{"model": "sound classifier", "dataset": "phrases spoken by 400 fixed synthetic voices", "train_examples": 39062, "gain_aug_db": 6, "input": "waveform_16khz", "targets": ["speaker"], "num_classes": 400, "arch": "tdnn", "norm": "batchnorm", "activation": "gelu", "depths": [18], "kernel_size": 5, "wave_channels": 64, "wave_strides": [10, 4, 4], "widths": [384], "mixing": "mixup", "label_smoothing": 0.1, "loss": "cross_entropy", "init": "kaiming_normal", "optimizer": "soap", "beta2": 0.95, "lr": 0.0027, "beta1": 0.95, "shampoo_beta": 0.95, "eps": 1e-08, "precondition_frequency": 16, "max_precond_dim": 1536, "merge_dims": true, "one_sided": false, "adamw_lr_other_params": 0.00096, "grad_clip": 1.0, "steps": 9400, "batch_size": 128, "epochs": 30.8, "lr_schedule": "linear", "final_lr_fraction": 0.01, "warmup_steps": 180, "weight_decay": 0.09, "adamw_weight_decay_other_params": 0}
Rows from block 13 of a small sound classifier, named by matrix and row number. Each number is 128 + 32 x the weight over its row's rms, rounded and kept within 0 to 255. All counts start at 0. Numbers have three digits each.
After each channel's rows are labels from the 100 clips, of 14976, where the channel reaches its highest value: "responds to" is what is common among them. Only what is clearly more common there than usual is listed. The data: phrases spoken by 400 fixed synthetic voices.
# conv: pointwise conv (model.blocks.13.conv.weight, 384x384x1), inputs 308-383

conv.134:149060117170114105108140132196162097118139136114118115107114144129141178110180125120141116142187140106075194083148123151151131111196078129125128064138156166163142095150118149131091154123119105096143095109136107117112124152144132
responds to: deep voice; fast speaker; thin (high-pass)

conv.311:087099165116186092155171124110100119122088114128168148164097183119122109107147121155132116157131059100137130137089109132159102185174149096136209126142134144103069108137090072123130105073106147146116143084145127177139104108173085
responds to: fast speaker

conv.84:131163130141177133090145132155134117098114124103141112136104148109151122142103098125097078158155143124173165132101128112106140110127172078148106171110075124103131190138122099115144034138123132085082159146091149104154145148137135
responds to: deep voice; thin (high-pass)

conv.171:136134087119164081123076142130147191159100089116109167154165158126148107155145113099117086070111162071108117203181189138103129099129185189153116103123126138049131129100137075117121131121148116150146087108118151095101093066139097
responds to: child-like voice

conv.218:084088149101154104114168086130124086096112162142070175145088122125121107102119133186162086149106073081172131106143147115166145132114138133051140163185133139126140152102103097098126081123128127108131180066104150204133145134145110
responds to: thin (high-pass)

conv.333:160058143154131111120095111146104115146134071113092075162095164175128148097115065101214103117165087086151116063151103121118166100101119085102116185196114099084127158142185157080146074150149084077112099115105134105139177148113103
responds to: high voice; wide pitch range

conv.189:092147164115101155122134139117124098052149137113119132111176158120129148154141176114135111094158109157124166183196084148121114156095081094142087114101163121166110115123133114136147089133202173121130126150137119110135156162149145
responds to: wide pitch range; low voice; thin (high-pass)

conv.31:110118104156137134165108109116096121123096129103149134119139111168122115158136138123156122124138121231120149116158082146112127115137101099109139129160107087082047171141110119156127086128198189101187081087102122105132137084090188
responds to: slow speaker; /j/

conv.107:128121167145122122124123108121146117141126098117146051163146139191119118148097101121094137101104142121100120128112170099139202137096133145083092141126148179143108143167109121130106136144161152147157076138156054136204159124177140
responds to: deep voice

conv.92:100139187096140100102141170120126095185088143105145098113111116104161090169082173117093167160124105172132112073130183164039150103095048061125112125127120125144146136092156105116110070123125105130142124138114103116121144132167137
responds to: wide pitch range

conv.60:079121132123214150126133145130141175124101128149126134142115162148119135128130132066169154064119119175116126095220142134137158108019131146166080124164096127133182120141091160138111090169138175056146106124129103123160114116074036
responds to: thin (high-pass)

conv.154:094131155136134110118156124158186100093150134170051125126164158202103173170159153139086117104187151156120173117171082194165167160148061103183106119134116173126117118083111107104119155105158109178142146098099138156138176153053116
responds to: wide pitch range

conv.162:071108098138130109087082159122154144107110120148108125113101055184087133162041144067146158115082146157190136157145169132112121159133142140197151139107150108104100176128131126102120115180145151142131193081137078093079131114071116
responds to: wide pitch range; high voice; fast speaker

conv.116:118144094169125085108137138125145083187142114130177084141122163133141174163116158132137101107095111126106157092015114100096192108095154088119026157066138095101202109107128103102089133146091124131143178104110088118088117101159129
responds to: thin (high-pass)

conv.327:100143090124166155148092152061127119118156087150133132153098134130126078120189108140187146128164117076104122136072142110130140100164088053165065108199083095131154105124117105084070126137088162105094058100125155145098151157105195
responds to: child-like voice

conv.275:083122091107145117158165094146152126182146125125139113107122157090153150106137105174186181151145178153120116137151148138201100063120098091219119136189057129125112128097139131123126146133142105110157132132155161112093038161117136
responds to: fast speaker

conv.78:167146084100111139120103131114110117122157132178154109132136110098105139110149162122111132152126155115119145167094120098090131137145118168144126175116093176113183196096155099139138064088062117090196147131106079109164065117196120
responds to: high voice

conv.178:161185124151091115126134142154172114115158144150106086152103108082105111169084130108110181103119106102092128102124161055039137165128129050073171172120141115131128096098167202195102148116151115176149129108071086111056086155115121
responds to: fast speaker

conv.341:147112126194182070119133143155173096152148145128107145160111116132145193172077132142076104149136090156104159113081128078209132110115147111062166128110174080163118150121131138137122130090085078120141182155097137049110105144131084
responds to: wide pitch range; deep voice; fast speaker

conv.244:136145097082101127141180128136157116127153150187142112155150179188152179156076087165068171073145089139096178119102127154067194204122098109146086101167137146120111171156140115176151097135089129055166063194085132137144163102116115
responds to: wide pitch range; low voice; thin (high-pass)

conv.175:145111153151122177128161100119118186132145144118103153142160168130115146160129186171108141140160079171070086110159112153109130032076146140107153120135117052182112136082108116125096126182149104170115128163118121144107075107112115
responds to: wide pitch range; deep voice; fast speaker

conv.338:097124147182141117105078122129166153123133135112196051135101127163130109090118123169094088110170098165144153142164141127119106177067138146127146126117115144114138149088133082136183192168161108150149129128125170036177107159079151
responds to: slow speaker; thin (high-pass)